Weights of a small image classifier: num experts 16.
Rows from block 8 of a small image classifier, named by matrix and row number. Rows with one number belong to one neuron. Each number is 500 + 50 x the weight over its row's rms, rounded and kept within 0 to 999. All counts start at 0. Numbers have three digits each. After the name is the row's rms in percent of the matrix's.
After each neuron's rows are labels from the 100 images, of 14848, where the neuron reaches its highest value: "top examples" is what is common among them. Only what is clearly more common there than usual is listed. The data: dead-leaves pictures: piles of overlapping shapes. In brackets: how many of the 100.
# fc1: MLP up (model.blocks.8.mlp.fc1.weight, 1024x256), inputs 128-255
# fc2: MLP down (model.blocks.8.mlp.fc2.weight, 256x1024, transposed), outputs 128-255

fc1.302 137:495472441550465487410451568504514548557521591516456490462523543523512514448530429471455552518491487525500498536479413484578468501410555495536474558636511577623422467524576589462473481476596509433481505446546543478443454464505498568536536529524524501474504448559503522517566398494488469509480510532400514496512552499496489515513503517510544505450478520514552628447484513344506520498444
fc2.302 136:545516424451560538579480491486507478509542457512539564546468530472465525489565520558508488465577541456459449487468440534485412485449541550430513579412453534437509525550531512535413550480457528558561460490581438440434449534575513579506467479471453515532516560539487478477482629568483570520549465491452505548491543582556482498535505522488547458442512557524462404468473528508417441419539
top examples: frame (47); pentagon (39)

fc1.99 090:433532473425409446537406467554548530471505547401499548543532532505547494532410527514402448553518551539479498533535429583474426415438591537576477575536500504622605482496538509458491487520532554473515531522551499456553485508520418482555510596448503537515523565546476505608475507505499553480502466493562486513480576542512419482604506521491469523533546403464536562393562526472483529532469
fc2.99 118:544507555442568451486460544537447568540508495474537567445425423572444532460505562447499563521521547478492554474457534542577478477425453522594528437395554570474455567493501407505476532442513438576538473500546531509547517599489568495444491536555428529540559438516493476547417486410564572430436514534549450421524446548503518577572554514540451464513542549527552499519441479442569527523429
top examples: star (99); large pieces (65)

fc1.707 089:536550452440506582535450479561530552504444430619420618479531545510632551524530455495545598537540475533547508528543544523479555486548569474552497515507513559506606543547498496504375547518497479511464525479462551599540514553487450613496533482544477492512526415540524485443581437564455546498557530481503525498481452518508498541461477531456515529463527462485468633368567508359464529426525
fc2.707 097:580542555413497490487470534529437498686439511455534444464379514545452440459474544466567511507528518465475576502443480570516492546451512536498512442538493515510536534547520513493469534461532486514515601473538480501452585520486480436502446480517492537574541488536522471490496506426560494459404457538556447453505491539496525556518529500547454438505550672515486526451491470480574492563470
top examples: flower (99)

fc1.415 096:465481460433440447553384438566568529493514527422521466537502538528502531596481556473394465534456519496465483520528438534491427393436535500553472579526458454599638424501516505485470533445514552445512496519504511431547514460561492489580479558415502508545535584516515499536446544487515563549571495554527499548524606478513397486607491491489463549519517330480440535455571522481478542564476
fc2.415 128:560528558427571449489450566530457566588504492464548556425411431576460531460498568448507547534524538474488560480446511544564478480433482518561525425410562579455464565537512437516475523459506440563552467524543534520536509582493574498457491508562431525542539447518504475506416473421557571416410527532553459413527442531489531568553557524562469440503540554547543513503455469445570515538424
top examples: star (90); large pieces (67)

fc1.653 074:499531487569598458495500519501522473517488546527518507524492466479446475325618405481504563525528499450459486498496539471459540589551479554489528449509513581538697509468425394520513515516528503497480546473487510550564468493476541447438508495549429489531470461496463498452389501474519577480498529467544476465475496497485533484424441479485456483468410517560492516498490451519484500594501
fc2.653 068:497511492492538581485554503479557502550549443500532492414497437484578521524547468515486493530474451534477475577536407495508519660469616435420444562522516465512528527521512541515587475469476541532501396551506333469420484468478567568538517403505432497481421487472516560282524487458499483520541475445562571436453587438459492497481500482546476497474484479498564491388503506577519487472503
top examples: crescent (41); semicircle (26)

fc1.480 091:508533486604549433488424515471478469479487505465554529506482482515452577356619414513441552492526488463510485482471578444511490551528486511487557445480499564519747460447435398534500535503506489421451531473507510589569469523454523459435526489513389460474550452543465494438400497498584497493491531476516513428462466477510489474501480485495496496480487540513523532492494503501477503533436
fc2.480 084:482485470509507572505569474473536502499495432528478426448527450469581462534555455544493441519473441520467464588533461503465514579503637439397422560540498451535559505502487547522586459493472527474467371488494395439412479433488522577546522400500462478478429496491516567328585473494492448540550479450512585473432595445464483507471499461518484501477483468466541494415577521583484487471522
top examples: semicircle (59)

fc1.185 141:489470506496440504490525386534572557396518430529523561472588469492502433429505513497453616483514437498478467538468520555592474457466483461530508523471465542443494509484550522475410544537472423506509496510538457490490623536494545493489581508531469500509556463530581483474357502374607540460455450553553512427409584496544506510437542472470586541565535515441550503466477507422558524483495
fc2.185 116:565462473500475498450378402505458500467439499386422463479573605502493538522450464547554506459537493445554447490464562559496553532509495533529487534554506499587453539436485389509536445431507448495537510525524382498479521471492497424519483515532477515554536352555463513502506487378602400461564443428610457445454601526535529545493448500467477530555522565486480639484452577544454455516463
top examples: gear (91); large pieces (78)

fc1.526 095:521475531468503625455489496433609517511434502570480619532524627459586599481615523512521538524550492463578486552518570522514562470591603528546520552524534447507662522499568497536380539545500508495419432490530515559459509515470480489479480545539458501543539468524498451501504420568485465529514534470572553485483507521477483571409508506448544509446544433476547569369555523480522526429462
fc2.526 098:543521536418508495458477501518451506660479504569492458460411475549503465482502526462560518495516465475478572524446497564526482479476480493546490483513498490489494489526530505493479517452534474525482569422537418480497585493502481477453453517507496532548536483508499464421463504451575490467445467559525472446478456498504499500533561532507453466509501711499551464422497435474583505549477
top examples: semicircle (66)

fc1.668 093:518491480459496660507458457489600516502472434623473649469546514357630547503590501444541554525534479509515516523502568525527554522613578510538504532498491514507603532491488498559412517508479501497460511488451514567486536458494453586455532533540463514511502437490500477446563449554453520516575538450550485480466494465509531496456496437478526520455491461480511613347530518397520558442510
fc2.668 102:554542556428504507480486509536446513672431501500511401472411543539449447475501532463558519500518511469472574487446473565514493534471464526550518467544491496497494505533519498474488558443538488518493567468539469479478581502478447457473456518518514546557543517520513437475499491437553471466447454556527457445491480542479504539530553505530444450468538681506519496467478450486591490550461
top examples: flower (100); small pieces (66)

fc1.255 081:599572539606566422521497567424481474554543548468571352477530465476477443522505476506558485484428528451432444458481488436535536536472517595531496507411520499454484394491496499547605466468497494522579539537429540535505453474470517510485522567471478553435501534492504546533488458490392487526466477485526489431485450531481479514420478564441531468538481486495504396537561491565442454504516
fc2.255 072:500552524469544535497489469503529499682504440492550514407503446499573542503565508512519492539470450525453516509512430554507507625448541468459492568509517490504492531517503528510551561484481569512549404547517323481456503494539480550515518439524491516498409434465548511315502511438510509484496486454495574423483542453463510494478489488484484447454469544505499545406481495562524520489483
top examples: triangle (57)

fc1.449 122:505444457562486450468451471520546465413423427460612523468465505507663551526584509473461459524536384515480445516493400572453475526566527515521558520500579399483553516430575490493523576484502498442429450509537555501506509452475500479435581450520497536489499505466488465467449574433486569535539519528576503453447620574469492512502481521488541540556529543508482386525455510449500474467471
fc2.449 089:500505519549436517495509435500487509472433494389490427635490739393545498569460490505549468463512509511548506508492479577403551499544583506457497560585526464460561526541525549485463500531499528398437626473456488476486507429540429365480497453540595474501539537506457484590450450448517413550584515458478543465443533490477565440480455482428509484523487475505482619482449508537491512501515
top examples: crescent (67); arrow (30)

fc1.7 083:582477519474519500486427510488594529502446535518419559560535669538601626471535504502491589459493464525556540494541526545536543438558611530580501526519492504588678452543553497540437617563517486522440443504481561543527509543494517507519469514548478514539518468528469438496469432545473463516483572511526561459498465504518421545477497541491571481469500355513484542390567521463516507501473
fc2.7 096:574524557401515470462463534525455517645476497530526497441376457580476487441487548444565518518532500458499577513436496567534480479435504506511515437496506525475505511534526494499446520449522468541518592479556450509519564523506508458461449494525486531563569452523514469466443497430571532438399485557543458457489463528492504521537549538531460438536524661533541500420486458467569508557462
top examples: semicircle (62)

fc1.380 127:501484422578461442455451538511515549550528566469452405465564525547514539421493410446490574501473518533499497519499449481578489482425566501542462583600498553603446459530608542463468529448553465397489497477542528473427458505496509529517512497481548458490511448531465506509545417525492475518504536545417510460514536471492501495532523517518557526424516529491550631448453519370486552488419
fc2.380 093:544526435457556531606471504486525493510526436498534580561459538482457530458581540541485493483583559457456464477483410530488412486424504572431508576431464531464501528534499484528434564452449533575559486539586444436428435554579471562529480486482477500519548511522498488497508592558479580515515480483471495543486527597558456477513467515468550453458509560537433429475415502506413442421517
top examples: frame (50); pentagon (42)

fc1.137 099:517513481480521604470453473452587515502436445606474642487551553448601528480628510511542555534532466494564496584515543516479579507552568500524522510495458499497609548521531513520377554494481482513455485507513555576481552518441447577438546500570450478511536423537525479478581438559495507505562517505519506498452453507477515557412487489493510545417562477464500605369528486425492508422523
fc2.137 098:567543541405489503482471517511448493706443504485511423465407514529480438489486531463572518511516488462488553506451476573516492527468499520505502470546495491513520506542530524497473535470533495506480568450529468480458594488468472449477453476515494542563521510533524459446501481445575476476426445554546474433488488515495516524516569505531442455472529697501512508446498465482584486568477
top examples: flower (100)

fc1.258 111:569530509577476441505486555486392521518513481379623370519467450425495567520498496432557455478481526455504503499493493436458495533453472589488551444487497510454520431435443489529497477538480534597508598535389521497490545422460460490410516535541449557479520589429481507534510464520509461461502525425523470419489421543520483520453472532463528539498497530466500437535523487682530544457532
fc2.258 076:455554539523561547469496504487587514643516440526520482437511493487576514531494526491475526550491460561438532553519474535506530580460489457542466582486546469514501549489480503481540526459492529534526456555470341448474530471502527510535472434548376525461430434444526482279518493407506462491537498481499586394475564438438518528529549460500451488490494525521603485424496472550580535520471
top examples: large pieces (74); drop (58)

fc1.238 117:448533523565527496482423521557446529552575555440447509540478576572525430466521480532469542496522428530453528567551500486519532473459583508531498424601514543548507469513425427533473488514535458500471574494555541536516537487467502561539466487464469536430520495549524419603563542531596550454481516547415512452456434556466436475479538504484586537499572437521550613400456512503603513473570
fc2.238 088:569513486423447491586515501557475516552420497455554554535475496474512539476521578533512537485522466464462493562432371548461501565562567500379495452497509530488545496544484595486421504560513519434469606410534491509411543476549407467497509406532589488552501495558520542479466352454604554496450472483514512523518462499551562458473499521504479507504480631540369535424535498480538433562490
top examples: star (100); large pieces (75)

fc1.165 118:518524453583504491446446530422509453573498558573421384547532444498520584418553369449506560445545481508442509444506571495622541493435580534530500533565455536590552480517462447544550484460468494371486525470485649444488503531401550608462515531511528553450518392481435492502528449546469425470454517484433468426500443516444578466468546452492564488435484599523533493472572478448567508489358
fc2.165 084:499552508506503517532542489484573519588535410489473504486423518514512601491549539503478494494547523514533535482499439529515445591451447501458472566571515505462407503518486429514548590376438554563521455563535382505513434544548465554466478461510540449487464517473501491389496551505490510480501526507441574482477550518460477421493539509464584427446525544553434480499379479535465511398489
top examples: triangle (96)

fc1.392 087:497503491446427474526424459479625546509540527450448496492508578555533562560460550444415449488471547538471507489520424547515484397500590499584480554515439506620675453490571516547521578529523520495533506518486534504505507509567558458552516561453493562507476568476555456562470474506541477506546522505578517527540557519524423494525486486525457528517521363467524564455554547481499524603461
fc2.392 107:558524554421547457482448557536439542587495499475542562463404445571454535466498564449523544520533531464496568488452511547560471456437472520581530436407548555467453545522510445511463528456513442570543533495558513517544529572505550505444471529546452535544559436518485469525422482436561565428424526546534460420526427538493504581578568531548461453506537597535559493489458460436566522538441
top examples: star (79); large pieces (63)

fc1.496 102:570511528577498415547496558495424598552505526429567291435547456495478512549487513460561524455492542454480467486471499465524496492479484580485508474424453475456458442468430555572548488518498509538592579530460517512477453456448555507477515556489407559391504556475509538527458465508445470523497540473465470453504429532530479553414485556526536493529492479409535370532529489575480444510505
fc2.496 079:490559524496557528493482488507528491688474446493561500391494452513542542494535503499474485549466469551446534481508434527504510582447516492517491570506531497521492537516483506512547547510479540512561417548490360460469526503533485536532513450519423521482393456463551480309519500432513486483503516456511577432497556473461512517495506463510484449426505556503513531445498482545532526506485
top examples: triangle (79)

fc1.53 086:467513484420408445541405446548553549475498549394494493535533528522521502556451511501404442539505550534476513520495412571468437399457594523591485543531508495627638472506533507474491508507535556480533497529537515459544470461540467481544517606461487536519504592516518511606459489517502528476512463503535476523517608562512406503580521501487443519524559387432481556416563494492507514556509
fc2.53 120:550516551441562453484449548538442562545507497474540573441427424574453540471498557451508557524522544476499557473452526538568481473438463523590536438397558560468450568498503419510466524444511436572539470494547517521543519590494578501444487536557422532538551444515495474528423488409566567425433520541544457417525438540502523575570559522544462455517545550534557506512438480441565524529427
top examples: star (95); large pieces (63)

fc1.664 121:487554466548450514464427554486462477573528549509368420539509525541535556527487499485459525463495476512469492521480518481546402524468556558517464505577476484576435494517484496503483494454487506448466502493509525451438490456413485586461481575473532577477500510493457500529573357554445444520577474523404459427452549553454575534545489421527521493421547567482481508464541503299511512475445
fc2.664 110:505541458483556527530519488486564507536549423458504462475398557486482540495571509527508459481560523497500493554476465550442430520452518518430501579468473527423489507545528473534469563474440539521567432569551380450445438488562497573486455435484444471504494531502491501412471623561490530517541486455444573521448565550499463443538566527502562426428528579531495426476458516550459492404531
top examples: frame (38); triangle (37)

fc1.271 103:598517516675509465556491542468439484553482568442532392500526449463456459441493418454624451522469568475509506439480467473468511537489495550488554439407487564488468466459472443553579475519495492540608580524389496535529448446496478502471499527515479509498463588406439541525472495492476448492491505501454475420483444494492495518510450507488508464540428550466466371517485521597493528536502
fc2.271 084:493546519475554522471463512463527506670557446528532551382501400513554520516530487496482462548478459529440532537520426553486511599461558442490483545517532494505479521536490586521530515477471542563547410545500347467481523499532518554537483444531457511495399434455520513308488490421531482487497487458559547415462552443446516539513479482527486464465495568529562528407525483580550521489484
top examples: crescent (27); semicircle (27)

fc1.179 134:491434448586411485456466587512585447477521482599509483454476486499564464454500400501457541556514426511527487624500446514528407495519535550510495543567461549562439465520554577427471469523528513382492520521551478498402529562473489522559529510575482487454490445510487532492586320475590432467516469523473512496422576562521547534481460466574534523488467531537554526462498476354567531420455
fc2.179 125:519478470456507543562420489494505516528453469411462419495475634525517559453530485521490432505508492500473484592496468555446469551474548499454438607469455543435538511516513456497438563514486476481552440511543293463466486481566480492450502413512472563508515490496539450443429628536573532455574509499508571524368577539496477496461526509529526456463498604525477450439529502626468473478486
top examples: frame (97)

fc1.572 063:477498493564563493490520532527541477541545558563456453529464459408469458398609451467591524522487462407450485550505499496469523529456481545488535489461534547564561463466421377500539435462547502614514530505463505485512423430481501494479466523548451503502468490438487520476442482455453570460477474468558485442488508517511589472363461528465463455521451492555509457528528450535507463610522
fc2.572 062:508528507483552559482531513476564494605530446428559552421481438488602508508516463511499532511477447524465487571534418519532509703420593445427441546533526509504525531534523526511563495463461564574518442545504328459443497486494592579556512403508410496484430455479537567274478501454505497486524478443601561445481571431474492519474487488528465483480477466508551509362493499556517506478506
top examples: crescent (63)

fc1.423 118:385504522533429448442463466553460469452401530490504574543513653597556478503462578517407535453500419537437538509538561427565471466413505480574537496535513514499518575480441407457475477505526454419439462527593445483480465430518403462549418485412542490488476450536519506515546479482531532494510483496451490426401514528485426436500540456455504513472518463473429583468512483445585466574537
fc2.423 096:562479455461479486540494423492522559442500472332511532575545529440533461521489544546545514508517486448520437581466479595415503543501640505401487497510521487464579478540516549511475474558482558433489577466541487453443493474519450537555524406561495468545521470539487569526402455500518499560553464401557504520454516507542561538515410512418512516504449510539439560453572547520451438467487
top examples: star (68); large pieces (62); flower (32)

fc1.539 074:574536563671547420546480530483418477477582507499551336573499468466473510459519452518569555481438557479440493470465446455473509456500521550507616471481543535544508438537506464524498461436536469496509503513420475501532466451449537469486547538490499529491486501426476542474487478477451427499419477535580491401531444551493494466504460540513564476521505440553406357516489512559506475517440
fc2.539 056:519540525485545578478546504521539501657497412475575505437498478499548509485574508527547543533477443527475508546496432542511505667460528486474509551503513532493520544569480536515545504523431543520539464543503333458435501447517540536547506462518496523505436498482568522305487483421489491479520466471516531440486548476442519518464495487537449439474462540517521505378516499513557507453517
top examples: drop (99); large pieces (77)

fc1.478 083:521468532449482558519425479503586479543448567464472609591543683539613583503554541516481518514513468524547507499546518515525544441515607498578487539555516481596710489531565516521413566484510534467459427482501559524473528504502531469520473536495505514533521465514503479491470455542533481514481498496565572445474546525473427510545474540544514491440498375500525595364587492501507499493459
fc2.478 111:563520548406528480460458536527458517633489505532530490445389450583474497437478546462546526526524489466485567520444503560556481483426493508539509445478518530480488517536528494505457513458522468536521558473551452511521560521516516471472455508526468536547553450519515474454446499424578534432417481546534464442493460515491506534546551530534456450526516668536556476421488448461577508544460
top examples: large pieces (64); hexagon (38); semicircle (27)

fc1.563 100:435534485536540467433430507479529430494505523440479528535500550500454547432587468535431536480485406505465466518505565420542506475490499525502541468520506559521697471472455382545451502491491424445405481453605486601536478497477492488511487519550416459453497438542483509510395509526550536479442497450532479446455524506483488494465504456547482495477454496514562567512551475403522472505435
fc2.563 090:493472470509494563527550477468509483473491445494502480479513452447562477531551457550482454489497455512444451575546454489473520586500638454390442553550495459557552503501472539512584455503469548480476389478492436440403459450476492579565539403480479462481444476495501578382595460479494447564560473427541567489462572455476489511466452456515478522478499429461487507420551530572455482471527
top examples: arrow (38); gear (34)

fc1.455 142:497472475544485435498467582510444558475414486409426503471560625520605559532488450531503470506470429514555467551534404528504469545536483562516526524552491496524441509518493601443478467483506539443529476498541486465505513467537495518534506475536436460490475506538453548528592391480449516556466522522434546405515462565518552514600416553526526559382468498514507630501505531417458512497418
fc2.455 149:540504456501509459496428478531423498499554491398503518449504564438444468562526479549528364484575553460509450481458503606383509412526577557508544550443504453463507513502504488556459483475491508530637420567548447476437500515482438522542466522517439501545524416544431510507493570441538451546577454365576468411454601571523516573558482505551430466496577627503525575518431553504494472487523
top examples: frame (100)

fc1.628 138:456436474548450482469460480536547503423396451454624542458484526540626524540576529511439492490550353527460473577520372544482451535543539585509524480535550370522517505474553504444523570523500512473473504480583587438488514414467501460481547476518500548512507485526523454465517595426490563559522475521543536463432584605502484461504503479463548542550540503493476433504479520500497500426495
fc2.628 117:522476505535417510481578418518495511456476514432481449644525700383555494573452504516562469464495493502531484524489484589409563504552585491454488546580536417457539477507514551489481481537514568394438613444458533474487508427500432397478517464544595472521539545510471513580434443482495424566604506471466522491451527469506571450485470492424495519530466462516489597490460512486494495508515
top examples: crescent (72); arrow (28)

fc1.708 107:400402528402523470450465589502541449463487443485454603483421505400522524534524547526458514505519435423500457519513517524463485480540501534481441574540507402518590482484453471442387447523527433506356426430584472513478537509470489505503545476492573449521462517484575530473413480427559567486513442439579493424494578623497488515475526521512506493469492427485443612526576451396564489479524
fc2.708 076:468483470511452590531533464492547496428482470398495517611565547439568478513520498547482561498478422528481441536535487466503511601498567459434494537588517472523571470479520563488546457548485517454432516468488483444418473423485495563553553438508486463460432520503549569413535477499508452548603468438520539471507487457480499498440457470491474567500468388462462483414489519547478454477529
top examples: crescent (88)

fc1.317 156:577490421565448520495505427486531488361514426536511505439565546551500480499602440433588520472512447475501460494493494585495567514590504552546473540485485449469431504470490491580448556483437481498563502480424548447471492504442592586495545436539427611508501505481561358491529565470478490551521572480520535503514468522528435565488487465429621566534443445525583473440483516508457570444457
fc2.317 165:510562495472442500504481455553458453527516508589482544467543380547484466501576487531478547527462430479503475513505568438516489548513450502541545462535521529514496597493483543546472412504510481520419468504494545561553565558478553515506515523481471424521506562528528585445556437482504505470380478409433496447500526498543596452445473436474437517563443571494456576434517526513539478546510
top examples: arrow (63); drop (37)

fc1.246 108:467507468568529465459396513445493463472559480433542530485489515520457581405583422556410541481507428500505484527500580454545443507524495509497526416540497569506657419459473448546506483471466423437397497485546473549554556547451530517476513505518441525481479465531491462461418545489585476459475485473463495423442480538531438472462490494490537515505527453465519560491505506432529487443447
fc2.246 115:492462457517456548538558451478500477481449443504457441478570458469568476511532458554508430504470438517467441573533510480460523517534632447410426553548475465564553481483482542517580431533458516448467412432486463460434470421501471570554544409486505465484445485497517569399603440490523441543549474442497575513434573457481479500460470460491494511509470451457487510416597543580451469484522
top examples: gear (100); large pieces (86)

fc1.85 085:517464556467511558481455485472590504535440543530461613572529675487602593473588538497510553506501491471502533487547542524501585451561579501561499513491493463562702518475536505572406569497491495505450429468509522530496512506468521489509461532516464527530521424495490481488459430573503480517505507501587542460482501521473448528469508526473555446425513371524515561350532480488521517467481
fc2.85 110:564529547408513481456463520530450512650479501532517476439393466563485484455490536447559523512516487466491572518443498571538487491439488506537501457493497514480492509537530500491465524457522473529500557461548427506511582512496506460454456506521473537553551457520515471438454492445585517450422472558530463444487459512495506521536558530526444444516517683519552483436495441464585501557467
top examples: semicircle (58)

fc1.624 148:560436435507545461553489423463490525410483416463587473462460579517561689496579478444575486463493394488525444520486403576467606510522505524538478432543469454506536544482544425560519564436450525470475482444419469567455550511406552521498502446516411536494469503489541392457456565514537503519503557513541500505492497552503477499501482536458582530521534495466528532461442522473577535406450
fc2.624 108:531534500501395544502480465466482451514450448463546515591508549431467482544508482553497509448506529493497470504496481507488542572557535540516560509592481471449587588586520613496446453583458511390398582454473510484480482470598395420509491557473589472536481549529475531496492416466482477539493492490445442455514477531482518460466409464464524469525472402449442579441485521476454482485530
top examples: drop (100)

fc1.371 127:485460469549457457481422567545515536520496547548479497468545531543544504497487430470480578490437465498505525505515456479567461505510538561522542478642439479552469509518519617458520505472546446361500497449543467466418478502467473515563495506502491511482488497508463515482583340471525464526549483552409507419422545537465534540571482489577523491423497530443484612470517493347487514493390
fc2.371 102:515493429469522527565495456496519524489562467405496449525459573479478509478529523550517421503537524482469446603479476599421452538446544529472458590452470523416571493517503469524444531503482541511585441550567378444434464502567477569504495486507424501507550502525513515470437660582493530530575476441449530545397578553551477490510474500471522458448497571525487440469527521573428463440518
top examples: frame (77)

fc1.334 074:466471487575567454460506489497540441501511551534443566549478481410466491389618431473443532538512482461441518537492518517443494524458475515480522479510520564578653524494435319508450502482545501532400477463513528502515438452503531467441505506512461478494479462434510499436466514517478591439466461473558459485485490489478598484426504525535439466486439467575465481488524455455544552599501
fc2.334 068:505522502494526559483548505476557499511523449432547516457509463466599494522544465523477522503494443519474485564535410489504530684447598441410460528542514491522519521546511543503563476480451550541506452547494365461424469474471588582569526378500441481475434479490518583319510479461486483501545483426585574451492562451465494520482471485547479488458482427507549503382517521570494488453514
top examples: arrow (66)

fc1.332 085:543563478447520548539466500518506549471441451606376613502554531535635551476474489503492568503519549527554512502537504603551568452614598475564496512515537502517618502523537481515408535564468443543450464487504508539536521530518529545467519512516496445557493420532554513430549455555398476492549483506496539485517481550508450532499483526451428544428547434487460593397524499373472521488507
fc2.332 095:578531556421511485481461534531428500644468515492542484447382492556459450454473542461560507515537519467474567496453489558516494501438499534528518432516507528493526524546508491503456540451531470536534585478539473509473581530488492454479454516517481544556564475522509453486488527424569501442406473537565447442497477540514515554524534502552458444516558696518496516468479461470568504555459
top examples: flower (100); small pieces (64)

fc1.575 091:547464483478460613452458479465555500511438450612451660476546531399609484491597474493561547551560459500569513581473540527491567500577571502546523496502492528506613554485492541506395505533486499496467486455507544561495542510463434571470529503595425513509506456541446464490606444557497507512530537475531506499473457515499505559430496446487526513457496475498547636352518525411503535412497
fc2.575 089:555546544412491502488463508517453497699419492499490434487413518540471450487499522463562518502516504460470559516457486564510492535465498519517505480543495480506495504532536507492483540457546493506466578450543465474470586492479464478488452476509504537565540501522521457463484463456561477475442446566524483449483479522491505520517561517515452456476522703497512509430476452491582492557475
top examples: flower (99)

fc1.460 119:678498446687416482516508464526446482449563466428541434487515472531489534445553453407605509465476455491529508522427503508500507473478492562510523467518449528460490519495564480617487536467494434500496553480354497491466517424449528476471573493486489606473509537457491479495535570455499451499498581513484448439510499551557497505485558451458595474576434430521468442494431492518563513431475
fc2.460 073:502523513497520563490483445501541440584407417614470545489622445492574476515535490538484509483498400509439488512517529469516463514475566439481465513513504486577458550525470602521526430541445432478435530425473444491493522447503551526535478456504444490503411528505515548348582404412551453493486441462510564435506544432482554541494514488496480510531424577497551508349558510515548474498517
top examples: drop (77); large pieces (68)

fc1.243 120:479451449592466491457437570528511474555563532522389417477544529554535552471471382449487534486470493521490474503492480491578458536415575544535443522581496541582459484480527516474485496449534498412467510438524528441430446523452476548476513534490520507470487477486467508474587380529480431491566512543381485464473535529454555518551502502533524495447492567487488582432524493333488533436417
fc2.243 088:524549457478527532551492470479552498539527404484497496502425521483473526490589524538521471497576544483511480545485448541466434527425520531444485586483477512452496525545494490527456551429408531561548451564562369441422414527599475561531468465479492470507503502508494515427508601520502523512524466463458543516442576565502466460519520513466588418453516586528456437465411513547431473383542
top examples: frame (85)

fc1.222 114:471483512574465435502510457586541437455358506524523518584566609552601493545440491482509614507527392444515540471454518538593446532468512497564547507556501459470572545502498509479416530500474445378532417513571436430493496537479457494551460488456559480503502583479544501523524413396482535547482500516453549395407521515513528478497502536565524544449485515447481545493468455633494517465441
fc2.222 075:531511485472545502494425386509509564472513486407498436504550542498541481475490528512552517565468466479502470574477535606476547528452508516522434536475530482495572475453442457502469491473525541497536498588532308458418581504481510480595504431596402536532557426532546507481436576472488458498546484402558523493417577499559555552509498477419448543500463602526542523440586511557517448529457
top examples: small pieces (67); flower (50); ellipse (50)

fc1.723 083:529461555455465479529418533485567518534466599471463573567526670564611588515552517495438507504510486496506532468526529531513551428522598520570483507517497496607712470500581523586444553500519516484474447462466533523491514492512541470529452537480486555523518498511491452528468459501544472501503523523592556497505563544515415512544483532543473495433484323534504548379539514526534439539466
fc2.723 117:566529558405538472455442538530447532629484496518537508441392466582469511453495550450538532526515504466494569500445504558558481488419489511544517438463524545473481536541520479509459522447521462549523558487553458517538551537505535472450466502539475540555559451524513468468431498423575543419420494544541461431504450526488505545548558536539454435518521651532562496442468451467580508547450
top examples: star (34)

fc1.564 105:530505490467512586462466469483589524519449458592468666486537548441597522462605508534505535532562487520535511563510496540484550475575581499532532539551531499501606554489557515489372527506492485499438489498527522559479531541479482534503569526575437453495535412565531513491574474589491481521532497504544512520492442491485493574424539489505541534423564450494558598342548521442495547408514
fc2.564 111:545534534419505499475467511519446502661457507537506466474407486541474449487500526472557530497515483471459555508455485557522491512463483518543500474508495498507497500539528510504465514466540482518480570443537438485475587505490490479477457508515483536550527497526516463441476491439572495464442446541539471443489477517500513523531558513524437469500517708497540477442488454461591498541476
top examples: flower (100)

fc1.321 068:542547488596589409510508519491516465536499575538527478537451455464432463337621396499490546518538483431511471528506511437471556578529486572474529470476501579527688498438396412517547496484572503497482561451479480552553472480439540484413483526549382515511465450464510495449408487506526567494476496450540465446462477501486551461416461533439501469500438538521510532527499464502526537583503
fc2.321 064:508520499481534563489531489487569509568560446497524490410484442489582527518536471525496500547472447527472476579532374519504528666465609437421440583530514486490549528513505542501589488458471560531500392536499307471427488467492572555532515401512447495479426472476519549266512480470497501500539484461557572440455575439472476485472513493545467492483475493503565492396510508584498494488489
top examples: crescent (38); drop (27)

fc1.180 077:486467558456502539515449497500572516537434545499425626561546685539636581461526526523502539490500478501511540469551531558536575447549605535580505523512535498548674475501574491558406577521496479502424463460548542545549496498503535490516455539502491520511511419502530493507502443601486477506534521518556554465484523513499423527521497536521511505421497359490541544336559508468509503472501
fc2.180 110:567528553406524482467455529538438516650480493528520489433391453578480503447490545456550522514521498469470574512445501570544490489435493505540503449487506531474490526538529486510465522453519469535513550471553455510512570524502513468466458500520476531558547447522517463450448492422572528436420486552537467438493467526485503537546555521532454438515522666530546488436489451470582499555460
top examples: semicircle (59)